Weights of a small image classifier.
Model: 32-pixel images, activation swiglu.
Rows from block 6 of a small image classifier, named by matrix and row number. Rows with one number belong to one neuron. Each number is 200 + 40 x the weight over its row's rms, rounded and kept within 0 to 999. All counts start at 0.
After each neuron's rows are labels from the 100 images, of 14976, where the neuron reaches its largest size: "top examples" is what is common among them. Only what is clearly more common there than usual is listed. The data: gratings and oriented noise at many angles and scales.
# gate: MLP gate (model.blocks.6.mlp.gate.weight, 320x160), inputs 0-79
# fc1: MLP up (model.blocks.6.mlp.fc1.weight, 320x160), inputs 0-79
# fc2: MLP down (model.blocks.6.mlp.fc2.weight, 160x320, transposed), outputs 0-79

gate.76,244,256,184,191,228,202,281,205,203,167,163,256,180,230,222,162,155,234,212,200,231,181,175,195,239,195,213,215,263,241,136,199,283,218,255,190,237,258,257,183,102,164,188,240,171,226,147,197,179,198,254,195,223,189,199,160,132,143,177,190,221,241,211,143,260,364,241,186,254,196,169,233,109,184,235,252,141,154,225,212
fc1.76,193,183,234,222,173,218,218,263,161,182,202,253,217,193,297,223,147,217,215,240,204,166,262,171,195,214,234,177,183,228,144,221,225,168,204,233,212,261,268,310,85,148,185,227,243,146,218,239,221,179,243,198,192,143,210,139,199,151,190,222,231,193,171,209,243,190,142,252,198,174,203,194,118,211,207,210,98,254,206,160
fc2.76,233,229,248,185,200,204,179,251,207,216,140,215,207,154,177,207,211,258,236,153,180,155,188,168,197,219,190,231,256,144,241,224,253,220,199,177,135,186,198,198,201,177,193,273,245,275,198,178,231,260,189,234,191,114,147,234,236,244,179,224,169,216,192,282,237,114,247,179,237,167,244,180,201,180,134,205,156,175,170,178
top examples: stripes at 105 degrees

gate.44,173,140,214,212,200,174,190,191,234,216,242,189,200,154,198,188,226,162,225,229,173,228,206,250,176,206,194,154,164,200,203,188,179,246,246,187,311,217,214,256,210,267,171,274,175,129,246,234,302,193,175,184,169,191,159,226,202,184,193,92,237,194,295,201,235,161,123,230,215,216,189,209,127,211,240,255,180,206,142,191
fc1.44,175,189,187,194,238,233,203,206,198,234,206,169,210,178,194,139,172,208,176,190,189,249,209,173,228,197,180,187,176,210,219,138,205,154,216,208,119,189,164,245,176,197,268,206,195,217,245,145,178,182,238,325,185,207,262,284,224,192,157,162,204,239,232,224,184,181,120,187,184,160,170,250,169,213,173,168,237,194,228,220
fc2.44,128,213,249,189,220,226,224,222,223,183,137,154,158,255,181,150,115,259,186,244,219,183,152,159,262,215,282,288,228,194,197,168,214,228,210,240,240,171,210,185,218,287,230,172,255,186,211,186,211,170,168,215,236,127,112,155,140,216,319,103,256,211,197,185,170,238,165,254,189,192,198,167,248,215,154,206,167,178,204,171
top examples: very coarse; stripes at 30 degrees; sine grating

gate.129,112,150,191,185,195,187,237,240,195,180,116,223,216,218,265,245,134,143,164,157,237,224,150,232,173,229,279,177,211,240,156,184,207,132,216,219,152,128,245,235,127,210,232,288,236,205,193,234,231,190,199,154,174,175,185,221,227,148,223,206,222,166,192,211,228,258,229,233,228,215,211,183,148,218,206,198,164,215,209,230
fc1.129,189,224,225,197,168,93,176,162,279,222,204,201,222,161,237,163,218,191,199,195,233,232,259,207,177,244,187,178,228,197,282,168,186,201,212,171,217,210,137,143,177,191,258,243,292,175,214,216,224,211,202,166,205,228,146,253,217,181,221,168,247,234,265,237,129,152,170,177,220,271,125,212,261,197,209,213,175,225,212,242
fc2.129,218,163,187,234,192,192,112,211,259,199,258,136,198,250,293,180,150,240,178,235,142,172,179,236,217,158,126,186,175,201,192,169,229,132,134,290,220,273,187,127,233,181,208,168,217,218,199,186,190,207,236,223,120,198,149,205,273,199,208,261,184,231,173,132,229,263,205,145,210,236,210,306,208,172,261,133,270,131,157,102
top examples: stripes at 120 degrees; coloured; very fine

gate.175,181,213,176,157,266,205,240,206,182,184,219,161,235,223,223,220,202,217,165,222,148,237,204,277,272,222,207,245,229,186,235,203,245,284,223,275,285,224,147,195,187,128,194,199,135,219,198,172,245,275,261,220,210,275,246,101,208,136,184,208,250,207,218,134,206,177,217,208,188,132,235,179,194,196,190,180,159,203,250,238
fc1.175,219,242,182,178,195,224,242,253,179,207,205,113,181,122,235,145,211,203,94,186,231,174,210,136,252,265,203,184,206,146,253,208,240,103,243,223,245,184,237,154,297,168,145,202,180,219,155,251,131,259,280,212,241,169,262,172,237,205,189,147,146,265,212,172,216,207,180,244,225,191,218,209,168,202,242,226,155,185,203,185
fc2.175,300,157,156,168,144,181,164,202,176,166,203,212,181,157,124,227,193,262,225,228,224,180,195,205,183,220,249,192,207,184,167,158,212,150,223,213,168,208,214,263,162,177,248,236,152,224,235,187,226,164,210,213,260,172,113,224,205,267,197,144,237,299,263,198,243,193,217,254,261,246,247,252,253,242,212,168,155,167,207,241
top examples: very coarse; filtered noise

gate.91,179,235,142,207,161,223,145,180,185,225,204,183,211,244,268,148,237,310,202,202,235,309,180,190,123,217,149,164,183,269,160,251,178,222,183,207,238,282,143,259,179,254,181,215,214,142,218,221,205,196,248,188,137,196,195,208,183,217,219,190,192,167,234,274,171,276,134,276,208,284,253,211,180,277,189,133,253,215,177,180
fc1.91,162,241,210,176,246,242,190,185,145,171,228,240,202,238,206,218,113,223,251,205,229,239,249,186,210,98,193,181,258,195,231,133,210,192,245,214,192,205,229,183,197,238,247,216,230,233,185,206,200,211,225,225,182,136,187,164,163,194,179,223,223,152,215,264,240,178,185,206,161,247,189,176,170,239,251,246,193,198,151,181
fc2.91,221,215,189,224,255,157,132,254,241,180,230,254,247,199,219,202,209,235,128,204,180,138,271,142,190,185,200,197,169,169,133,199,182,191,132,208,209,173,262,204,246,274,189,192,147,211,239,225,118,185,241,202,238,160,236,219,256,243,273,204,144,229,164,193,209,158,209,224,247,200,209,200,185,186,125,167,257,228,230,193
top examples: stripes at 0 degrees; very coarse

gate.115,224,216,189,265,169,228,267,156,223,243,181,209,274,131,263,204,184,181,160,249,205,153,129,176,245,154,186,197,213,173,199,236,136,154,141,198,231,170,225,249,196,231,192,240,264,218,160,270,189,188,271,160,201,219,204,217,230,274,232,149,93,193,208,174,186,179,228,186,166,170,234,235,177,159,213,212,151,240,172,194
fc1.115,202,210,141,240,202,157,191,191,174,162,197,198,180,152,263,234,301,167,152,204,226,141,193,109,242,237,188,258,290,199,251,268,168,159,133,190,203,189,268,220,187,160,215,210,172,242,206,143,151,189,172,218,215,182,200,138,165,251,196,226,195,161,196,170,213,184,232,237,219,235,224,234,215,174,169,121,262,140,149,176
fc2.115,201,169,212,269,97,227,247,208,246,245,172,336,203,234,201,197,279,119,183,184,201,174,245,226,252,169,159,177,197,167,249,251,187,245,244,187,233,224,170,185,190,198,276,198,210,198,244,147,189,197,158,182,180,247,199,249,169,232,187,148,156,216,196,270,178,187,202,204,198,146,248,221,239,213,228,215,103,133,199,195
top examples: stripes at 105 degrees; coarse

gate.193,234,214,298,181,174,159,159,260,181,242,256,164,215,260,182,236,203,194,237,212,183,195,210,217,191,234,311,153,197,162,219,226,218,222,215,185,242,246,177,107,253,234,235,194,220,139,214,156,173,250,130,197,189,216,206,272,177,156,174,230,175,127,210,187,195,165,165,204,268,212,256,207,192,193,201,235,175,158,203,165
fc1.193,225,138,226,234,219,171,163,157,250,280,222,234,164,161,154,247,246,203,237,243,188,256,247,262,211,185,269,153,198,142,207,156,216,208,203,214,259,172,124,203,248,215,260,187,217,211,162,139,197,190,198,181,223,260,241,210,172,106,200,142,183,234,246,164,227,188,144,239,224,198,228,181,220,240,307,206,232,205,237,179
fc2.193,239,196,191,198,256,213,202,233,213,125,234,243,245,159,109,260,228,223,195,158,297,232,222,168,188,168,285,152,162,154,222,230,200,156,223,199,175,180,223,224,199,224,234,128,270,153,218,218,235,198,216,149,192,220,170,182,151,214,164,164,207,180,263,226,247,175,183,213,202,190,165,214,175,187,197,162,197,166,170,161
top examples: stripes at 120 degrees; very fine

gate.235,188,172,204,322,213,201,192,225,239,192,227,194,242,193,257,165,198,149,242,271,120,218,214,182,197,184,168,180,213,209,236,197,146,225,267,214,246,209,197,245,272,204,221,191,165,268,114,172,196,250,249,188,164,217,275,244,230,177,229,197,151,168,158,155,210,176,234,179,187,178,211,168,145,203,234,188,204,176,182,111
fc1.235,151,162,180,113,270,131,163,208,103,154,152,172,155,168,192,169,232,202,264,179,216,170,209,183,213,288,142,282,158,189,212,175,175,212,205,218,234,240,162,89,195,252,227,218,164,248,193,124,247,220,213,179,215,224,201,173,184,160,200,124,148,151,214,235,187,165,237,211,195,180,229,157,174,210,196,172,177,200,196,279
fc2.235,251,171,199,168,201,131,238,261,215,192,136,240,148,162,159,114,232,217,199,229,212,205,159,250,196,168,163,222,167,235,155,234,229,195,198,293,211,160,213,177,236,169,149,206,230,264,199,229,186,202,139,199,232,162,183,160,207,277,199,217,237,164,216,216,220,196,198,181,180,227,243,187,150,263,226,230,287,186,244,233
top examples: coarse

gate.170,144,118,139,222,160,240,152,228,220,203,210,202,194,182,198,215,198,152,219,227,169,145,168,72,242,272,158,244,206,146,242,172,104,166,185,132,250,162,186,220,225,178,196,153,200,229,288,191,204,187,241,262,172,194,229,144,215,239,287,195,151,202,234,218,307,255,179,136,90,127,212,222,214,173,217,218,161,214,178,203
fc1.170,272,160,144,201,166,133,222,224,234,212,139,236,219,191,141,247,186,224,222,181,214,152,167,249,244,181,201,181,212,220,169,236,198,109,243,257,229,236,183,198,210,228,249,175,251,190,195,241,229,219,198,218,218,182,222,154,192,271,164,219,190,183,154,212,249,192,178,222,165,193,194,191,232,151,281,184,199,173,138,222
fc2.170,202,158,245,202,191,220,169,204,247,125,234,224,202,222,199,219,170,204,188,166,198,164,132,203,192,198,176,149,227,262,136,221,189,171,217,188,166,208,208,178,148,190,160,218,192,263,91,203,197,266,235,209,178,187,269,128,267,262,237,253,236,234,195,259,184,203,203,182,204,256,215,178,161,145,189,187,201,253,248,201
top examples: stripes at 120 degrees; coarse; sawtooth grating

gate.145,143,175,247,197,154,156,221,139,198,232,199,195,177,181,209,279,212,202,234,164,170,107,202,223,212,198,240,248,222,220,206,162,247,185,199,231,264,177,212,153,206,183,167,178,169,231,237,211,269,225,174,153,203,164,268,282,246,246,298,114,209,175,149,237,192,226,206,219,127,187,236,220,206,221,218,205,236,201,163,95
fc1.145,201,248,124,230,161,192,178,168,139,190,203,233,221,159,221,175,167,228,160,211,195,243,221,225,185,221,215,205,255,130,237,180,137,242,221,189,184,207,165,190,209,242,144,232,216,131,278,178,180,198,207,140,276,218,214,237,281,138,324,95,221,218,228,227,211,204,220,189,163,192,103,210,148,183,249,201,180,157,196,56
fc2.145,196,220,143,147,145,226,203,262,190,207,235,239,258,209,150,101,267,161,214,232,233,269,172,115,220,220,129,198,217,249,200,227,190,110,174,205,206,230,184,169,200,260,218,219,170,189,178,165,251,204,185,207,245,243,144,204,222,219,180,126,166,211,158,122,172,217,209,235,226,222,181,176,216,218,215,212,164,149,272,120
top examples: very coarse; sawtooth grating; stripes at 15 degrees

gate.143,167,214,265,277,264,190,118,276,165,228,157,200,202,227,194,175,194,228,246,176,199,199,232,226,183,178,226,160,149,202,219,201,227,109,174,204,219,197,194,240,169,172,152,182,217,234,175,189,200,275,161,195,212,159,217,266,240,177,218,168,208,157,105,233,140,203,202,252,205,213,193,192,192,196,209,230,187,241,207,357
fc1.143,198,150,267,194,213,173,271,242,178,152,188,233,206,209,192,180,198,219,253,213,152,182,253,224,214,241,186,244,117,192,182,223,182,192,234,209,93,178,166,166,231,192,222,169,139,201,183,170,247,211,257,187,215,178,230,143,200,205,181,149,182,240,235,239,186,197,263,206,162,198,174,182,190,162,241,184,208,212,170,143
fc2.143,190,239,194,191,219,181,222,126,207,188,171,152,192,111,171,174,190,246,195,227,238,161,131,244,173,207,131,205,209,177,219,291,240,236,153,246,218,165,190,201,210,216,155,142,183,205,242,185,165,214,192,242,187,189,172,176,112,253,199,225,128,217,193,155,205,265,159,128,148,183,222,238,182,248,184,228,228,303,209,210
top examples: coarse; sine grating; stripes at 0 degrees

gate.155,204,183,189,232,215,217,250,233,203,230,191,237,90,175,159,206,184,145,133,232,205,197,206,232,228,240,263,161,289,175,172,218,204,176,224,249,200,192,206,178,193,259,229,181,218,252,269,190,146,143,301,141,151,221,180,134,136,157,160,175,174,173,221,165,247,258,183,212,234,192,288,218,192,207,173,209,240,245,176,158
fc1.155,246,163,223,212,183,222,220,190,183,155,251,154,176,295,171,182,231,204,201,229,191,240,205,202,216,146,78,160,188,232,163,177,267,179,242,178,205,182,208,154,163,176,189,220,224,205,233,195,170,198,164,231,181,247,233,248,207,255,270,235,222,293,222,217,238,137,179,225,152,186,248,250,274,223,238,203,225,292,164,220
fc2.155,220,155,271,199,192,216,164,218,237,195,225,194,118,247,132,200,173,202,189,229,203,258,215,172,234,183,188,232,277,208,206,162,235,198,124,139,178,284,192,166,205,177,189,140,231,257,172,213,140,211,256,254,226,254,165,203,142,191,170,167,152,193,213,229,234,259,223,172,224,254,148,192,177,205,145,249,264,221,143,150
top examples: stripes at 120 degrees

gate.87,209,166,178,143,179,240,146,167,196,207,180,211,177,180,216,195,189,207,170,198,241,216,249,234,214,234,172,235,196,180,175,169,165,214,249,197,100,197,223,178,205,228,171,229,222,261,202,239,172,171,167,218,250,212,128,278,253,196,116,129,163,181,196,195,122,182,181,256,217,224,177,239,161,218,217,156,176,138,191,226
fc1.87,201,151,201,219,236,143,239,246,208,147,122,179,179,238,185,159,211,222,217,211,165,162,282,225,207,99,168,172,248,197,231,166,170,212,198,191,196,199,166,182,206,152,242,243,149,138,232,263,262,150,242,188,220,181,121,213,224,234,214,195,182,179,233,199,238,197,211,207,162,244,188,180,222,218,207,190,280,207,157,231
fc2.87,201,130,230,143,234,219,228,194,169,153,249,199,220,203,153,220,255,230,176,198,203,220,131,209,196,245,162,255,172,164,181,169,216,271,277,207,110,213,212,258,165,180,256,241,227,259,212,160,176,176,261,232,222,286,200,137,205,216,157,167,198,164,249,189,199,195,232,233,192,169,239,177,152,236,121,200,141,242,163,266
top examples: coarse; filtered noise

gate.19,218,197,264,194,120,220,210,217,131,198,103,211,274,242,202,184,200,181,206,165,241,242,223,185,258,210,185,131,136,219,269,163,255,130,243,162,108,198,188,178,195,181,143,220,306,220,212,145,234,167,201,185,234,218,249,210,147,223,256,131,200,149,207,251,206,257,198,220,198,222,165,222,234,254,228,190,148,232,182,150
fc1.19,201,170,260,176,127,210,197,252,140,129,196,168,121,195,234,214,204,217,197,167,216,215,208,205,244,213,214,164,119,133,170,198,151,208,236,232,218,162,184,201,251,203,188,182,195,194,228,121,243,200,270,238,213,167,182,182,222,268,209,221,220,164,128,253,261,178,218,213,188,206,183,140,171,203,278,210,221,241,229,214
fc2.19,180,180,158,218,249,223,124,205,233,189,183,120,182,160,173,163,166,182,180,134,176,201,217,196,243,202,198,199,187,233,211,233,213,185,170,194,152,263,213,139,144,252,202,191,280,209,200,179,263,232,118,209,166,215,169,216,198,213,132,202,239,236,255,251,144,206,133,153,189,223,247,177,194,156,155,300,114,171,222,238
top examples: stripes at 105 degrees; very fine

gate.74,224,144,217,257,159,217,223,187,182,158,185,206,242,182,257,239,230,224,159,216,65,179,185,229,156,134,151,210,303,249,245,227,179,171,160,170,291,175,179,256,223,243,211,179,123,220,156,263,208,196,180,213,248,207,205,236,232,218,179,211,153,181,128,229,180,186,171,193,192,189,206,204,233,239,177,189,170,245,171,173
fc1.74,195,176,240,156,301,193,182,164,76,208,170,221,187,216,180,233,181,237,189,148,167,267,189,215,164,303,174,181,229,142,223,142,237,158,226,189,131,126,193,206,157,207,155,199,180,181,198,202,140,263,173,132,206,175,196,180,203,178,166,173,274,198,248,209,189,202,203,248,206,215,189,143,228,170,160,191,200,230,158,240
fc2.74,193,214,226,177,188,166,213,217,246,196,262,191,225,250,222,170,209,206,188,200,184,221,263,184,269,137,257,250,193,211,106,247,242,190,187,246,206,157,250,196,172,167,175,172,237,270,176,200,239,239,127,181,150,142,277,209,235,126,218,192,197,187,139,204,145,202,153,265,217,214,230,161,132,187,202,238,195,216,215,230
top examples: coarse; sine grating

gate.71,223,106,176,224,207,163,248,208,113,213,241,253,178,143,148,136,195,252,199,214,203,209,194,165,236,204,260,211,233,189,219,224,185,160,261,209,190,259,204,170,194,185,170,248,204,205,208,262,186,200,241,231,179,198,203,172,210,326,200,137,146,157,242,215,218,273,191,175,207,217,264,161,249,157,168,232,150,156,166,209
fc1.71,132,198,191,132,175,175,155,241,247,177,238,287,172,252,271,188,198,186,186,173,225,265,227,187,201,216,292,127,204,204,232,138,215,213,142,259,154,149,204,209,212,135,194,194,208,192,185,186,228,214,159,206,222,237,174,247,154,103,133,281,163,181,192,210,204,258,205,227,252,250,200,191,207,165,197,155,161,162,157,187
fc2.71,230,237,168,215,110,186,186,251,183,164,182,208,203,186,214,177,226,193,217,166,147,178,160,97,218,184,156,187,155,193,209,210,207,191,199,237,176,116,145,224,215,213,205,240,209,218,173,181,179,242,107,233,254,223,215,205,289,155,264,233,202,211,209,185,176,208,183,229,229,219,209,150,210,231,156,162,141,205,205,209
top examples: stripes at 105 degrees; very coarse

gate.164,207,107,242,257,235,218,217,112,244,209,212,239,126,179,173,200,248,133,199,255,136,218,159,210,244,208,161,173,174,220,253,150,254,147,178,189,173,219,189,188,178,215,220,196,225,287,184,219,210,202,80,197,170,186,246,259,164,182,205,196,287,180,282,220,245,170,180,191,263,231,283,228,209,155,184,249,212,229,244,237
fc1.164,195,125,204,262,154,196,206,180,251,233,188,204,148,220,164,201,207,148,162,176,189,265,161,202,183,187,237,207,251,193,197,232,262,162,150,156,193,273,172,162,168,249,230,147,247,278,237,185,174,200,221,169,192,165,210,163,229,245,223,252,194,222,192,183,212,234,155,214,297,199,263,162,202,159,242,253,188,225,206,157
fc2.164,176,243,202,201,217,199,271,154,288,179,187,88,181,196,184,260,238,247,181,177,113,176,173,214,214,193,138,150,158,179,169,235,248,148,250,190,215,195,226,185,202,167,153,206,178,207,202,190,223,251,212,235,181,191,129,116,221,222,190,168,151,164,200,222,194,206,141,259,183,278,176,181,214,156,209,185,168,193,196,180
top examples: coarse; stripes at 105 degrees; sine grating

gate.1,184,270,255,208,136,284,220,190,149,193,270,220,249,198,192,175,258,142,211,185,176,210,214,151,182,200,83,158,205,205,223,117,237,192,243,285,238,242,233,127,251,200,195,185,113,186,178,251,257,168,175,194,109,201,246,211,189,227,250,186,198,222,224,218,259,189,152,216,251,207,201,196,213,192,220,237,222,164,127,226
fc1.1,195,177,217,177,202,159,211,168,255,248,170,202,227,198,243,201,158,276,184,195,199,198,221,181,226,159,56,228,175,185,198,159,299,204,215,149,188,241,229,217,210,201,153,174,260,237,210,172,202,157,187,194,100,244,189,171,211,251,215,199,179,233,117,235,243,198,130,253,175,138,81,251,163,167,218,166,236,249,275,219
fc2.1,101,253,163,221,207,272,158,208,209,187,168,224,247,188,183,136,165,135,187,193,244,175,164,221,155,201,203,168,139,236,176,210,197,202,267,240,194,133,164,279,254,165,195,169,183,201,146,206,165,165,190,191,203,165,161,165,160,177,218,218,195,202,241,225,168,126,230,211,209,126,186,189,261,238,126,187,183,156,216,233
top examples: stripes at 120 degrees; very fine

gate.89,209,121,175,205,195,179,197,143,230,150,216,201,239,202,192,188,219,254,197,174,218,153,174,158,167,147,161,181,165,247,151,159,198,174,223,171,207,163,199,284,198,175,178,166,231,204,159,219,226,199,241,322,228,188,204,293,179,178,130,186,224,175,156,177,161,214,243,235,154,204,177,190,228,177,73,217,297,186,190,176
fc1.89,161,194,260,228,187,191,139,201,200,208,187,165,222,216,166,241,141,239,187,218,199,153,263,198,225,148,196,280,149,232,238,222,200,183,186,200,201,219,192,256,119,268,225,281,173,159,287,190,239,197,182,189,128,157,98,202,232,243,159,195,156,208,117,164,185,187,185,231,211,144,156,173,169,206,156,240,209,208,184,176
fc2.89,161,251,219,197,198,180,200,244,195,226,146,175,192,213,216,302,202,185,200,197,182,261,210,137,225,195,141,198,174,155,187,263,230,232,159,172,228,231,228,237,195,186,164,219,215,144,170,185,169,160,216,195,143,98,197,247,227,211,244,241,187,215,180,189,140,198,202,219,212,154,191,226,211,169,236,188,124,214,217,236
top examples: coarse; sine grating

gate.13,190,229,194,308,219,123,185,250,161,264,296,192,193,199,228,130,220,247,225,226,220,209,139,259,158,248,200,143,186,224,185,225,159,153,221,153,89,175,181,259,197,171,200,252,175,206,162,207,231,150,148,180,165,178,146,138,231,187,279,181,214,217,201,172,170,196,200,218,244,243,153,142,170,195,181,184,204,242,169,240
fc1.13,103,185,208,331,191,240,197,216,183,220,229,247,171,209,240,196,192,152,179,175,220,186,240,153,228,210,217,172,184,249,192,209,239,230,267,133,187,158,154,214,182,211,233,178,204,226,192,161,161,195,214,275,173,224,223,165,231,225,175,205,145,237,205,142,225,211,175,208,262,209,173,227,107,221,273,200,172,219,179,245
fc2.13,218,194,163,207,202,212,204,196,283,226,246,138,201,132,195,170,164,268,104,130,214,177,231,126,191,119,199,192,140,153,158,161,185,266,253,39,195,223,190,136,161,222,199,210,264,193,191,237,236,196,206,190,203,224,162,214,207,190,205,190,194,203,187,226,237,175,164,226,197,276,171,168,160,204,154,224,198,143,154,163
top examples: stripes at 105 degrees; fine; stripes at 90 degrees

gate.316,207,179,222,223,276,188,198,148,275,259,252,209,150,272,202,152,159,201,206,228,202,200,209,223,216,204,206,263,231,277,77,238,161,182,230,213,218,172,146,223,156,167,211,220,180,185,188,161,272,176,187,215,207,171,191,178,161,273,235,121,225,111,248,210,221,203,231,185,226,241,184,207,194,190,209,182,225,276,244,170
fc1.316,184,232,222,229,262,225,220,199,269,198,157,179,153,115,203,215,252,218,216,236,197,178,182,187,228,168,165,199,212,254,187,263,208,243,292,120,182,240,212,200,211,222,248,266,153,177,153,172,155,191,129,189,242,195,197,165,188,238,120,192,196,272,164,152,172,187,169,226,221,153,152,252,211,237,169,184,246,228,165,198
fc2.316,241,177,168,228,179,128,224,208,221,150,241,183,209,218,197,214,208,209,265,257,268,137,194,192,203,228,215,167,270,196,208,144,146,223,162,167,225,325,293,242,194,206,204,193,201,193,181,216,211,191,224,216,200,216,233,211,174,204,178,161,183,181,223,153,284,172,265,198,197,232,179,223,167,181,220,206,242,194,204,273
top examples: stripes at 105 degrees; medium; sawtooth grating

gate.196,222,211,221,231,175,137,130,196,211,185,153,236,203,136,234,155,236,237,220,168,163,177,222,191,137,206,216,174,232,149,243,206,295,204,165,201,208,207,159,150,248,188,125,188,183,174,184,148,171,271,211,123,193,201,140,187,175,229,180,189,211,136,236,191,174,207,202,308,164,232,234,257,236,197,201,247,177,180,201,210
fc1.196,214,221,187,201,257,228,114,170,173,170,206,252,154,240,228,210,182,264,278,158,178,194,228,195,267,180,196,199,105,142,203,222,157,127,174,202,157,174,250,165,235,237,258,247,269,241,146,214,166,234,178,176,183,224,280,278,195,256,155,174,208,213,142,209,263,139,213,140,217,112,226,176,233,154,196,227,260,182,220,132
fc2.196,204,218,161,187,162,241,236,192,184,254,285,270,170,241,187,175,177,239,226,205,197,123,205,211,277,216,284,161,266,233,199,262,172,216,287,141,215,191,246,232,189,226,250,129,211,151,216,157,136,188,182,179,174,198,130,199,204,245,173,194,139,170,231,182,178,183,204,143,172,231,212,157,188,234,190,206,154,211,197,229
top examples: stripes at 105 degrees

gate.21,175,270,162,273,165,193,200,171,287,169,251,199,202,174,208,208,218,183,269,176,213,153,223,247,233,226,175,153,205,173,214,218,186,284,239,241,216,218,192,256,247,136,179,199,203,139,119,168,169,231,201,198,133,235,174,230,248,254,234,282,154,256,248,207,190,218,216,126,206,125,186,193,150,198,250,198,169,241,141,145
fc1.21,221,189,276,319,127,182,126,178,306,171,158,172,193,170,176,203,234,212,158,184,71,151,215,181,238,207,251,225,211,202,190,209,245,212,223,220,130,200,193,159,268,175,172,170,192,226,194,259,136,100,240,190,206,258,259,219,205,208,220,173,138,165,164,178,192,203,180,281,256,201,211,221,199,173,209,199,212,220,150,202
fc2.21,218,162,209,258,155,255,96,166,211,153,178,231,213,122,195,226,179,175,209,193,191,272,212,137,213,218,287,194,245,188,245,239,264,222,131,134,184,223,200,207,208,209,205,164,165,170,254,189,190,176,244,201,209,163,198,226,244,197,226,140,208,165,165,203,173,248,210,146,146,227,117,157,210,212,121,180,226,224,195,190
top examples: stripes at 0 degrees; medium

gate.96,201,132,153,197,203,195,240,175,156,189,210,150,215,259,133,222,215,226,180,109,168,195,256,206,263,155,87,204,171,218,245,226,184,198,118,194,204,249,219,192,234,260,188,206,122,230,167,246,199,169,204,221,215,235,164,83,140,133,288,221,202,259,184,163,191,250,209,167,192,160,165,209,188,223,225,188,185,212,165,219
fc1.96,285,182,178,216,156,182,199,229,130,278,195,254,230,164,186,195,191,171,206,125,218,257,175,223,189,192,259,248,209,174,214,209,221,207,268,232,218,245,236,219,179,192,169,209,259,220,129,179,174,133,212,184,190,149,150,202,239,165,177,78,164,255,171,214,220,257,199,225,224,140,200,238,247,201,239,216,163,203,197,159
fc2.96,193,168,248,230,204,184,238,239,243,215,257,244,189,159,199,229,230,286,201,180,122,197,147,149,210,169,208,251,188,241,202,175,177,158,253,203,247,135,146,178,152,148,227,174,145,252,213,146,219,179,201,212,162,244,233,197,208,137,219,222,211,127,176,203,285,138,150,252,164,191,191,165,207,216,200,210,198,224,187,137
top examples: stripes at 120 degrees; stripes at 15 degrees

gate.168,208,243,218,246,200,240,201,285,184,106,89,214,158,158,212,182,228,181,175,124,157,162,216,204,244,132,153,264,166,188,247,186,217,174,237,214,262,232,176,173,173,227,149,149,227,164,215,160,250,236,188,246,168,250,220,179,161,260,175,194,204,206,178,219,192,204,219,213,167,186,193,203,236,204,109,225,181,225,155,216
fc1.168,229,200,226,210,157,170,245,78,164,269,171,159,173,220,249,262,220,186,201,224,133,265,115,250,141,201,209,103,161,199,209,190,182,165,153,167,221,266,230,202,175,223,243,186,243,154,178,218,200,177,207,201,209,201,127,183,219,189,192,168,201,166,161,196,203,178,241,171,193,210,231,273,210,165,157,148,163,209,192,173
fc2.168,187,203,219,274,141,210,216,140,198,281,165,229,164,170,180,148,199,197,230,163,184,257,215,134,187,221,247,246,154,254,238,183,220,235,172,225,211,150,202,156,177,198,147,164,169,238,182,223,171,94,232,188,225,216,169,181,210,191,167,197,198,141,209,112,249,285,195,258,175,253,234,199,179,225,213,201,131,198,204,244
top examples: very coarse; filtered noise; stripes at 165 degrees

gate.109,164,214,229,215,244,185,130,207,184,196,135,165,146,248,174,176,177,224,125,232,230,196,195,165,219,224,304,174,255,157,158,261,228,212,175,225,201,185,221,154,166,213,265,237,187,272,226,205,230,165,153,247,243,239,215,226,151,200,227,196,158,222,161,168,130,175,200,200,138,152,269,221,199,196,256,189,189,149,218,158
fc1.109,133,219,186,246,103,203,264,165,274,129,228,225,200,162,212,247,200,207,165,189,256,161,232,213,163,105,245,283,172,205,171,180,213,176,198,131,231,190,170,127,184,217,244,212,147,167,219,133,153,190,192,284,186,202,235,180,189,187,199,187,304,219,259,138,229,200,208,215,176,229,170,202,247,151,143,122,203,168,152,196
fc2.109,139,168,173,269,217,101,207,224,235,179,177,210,189,204,98,181,187,141,234,163,167,211,145,193,180,256,107,155,181,165,229,227,224,216,223,213,138,177,141,160,281,242,204,215,154,239,113,225,192,252,169,216,220,243,186,141,221,168,190,166,227,223,189,234,94,223,206,109,223,215,190,251,168,206,194,209,177,190,260,234
top examples: coarse; windowed patch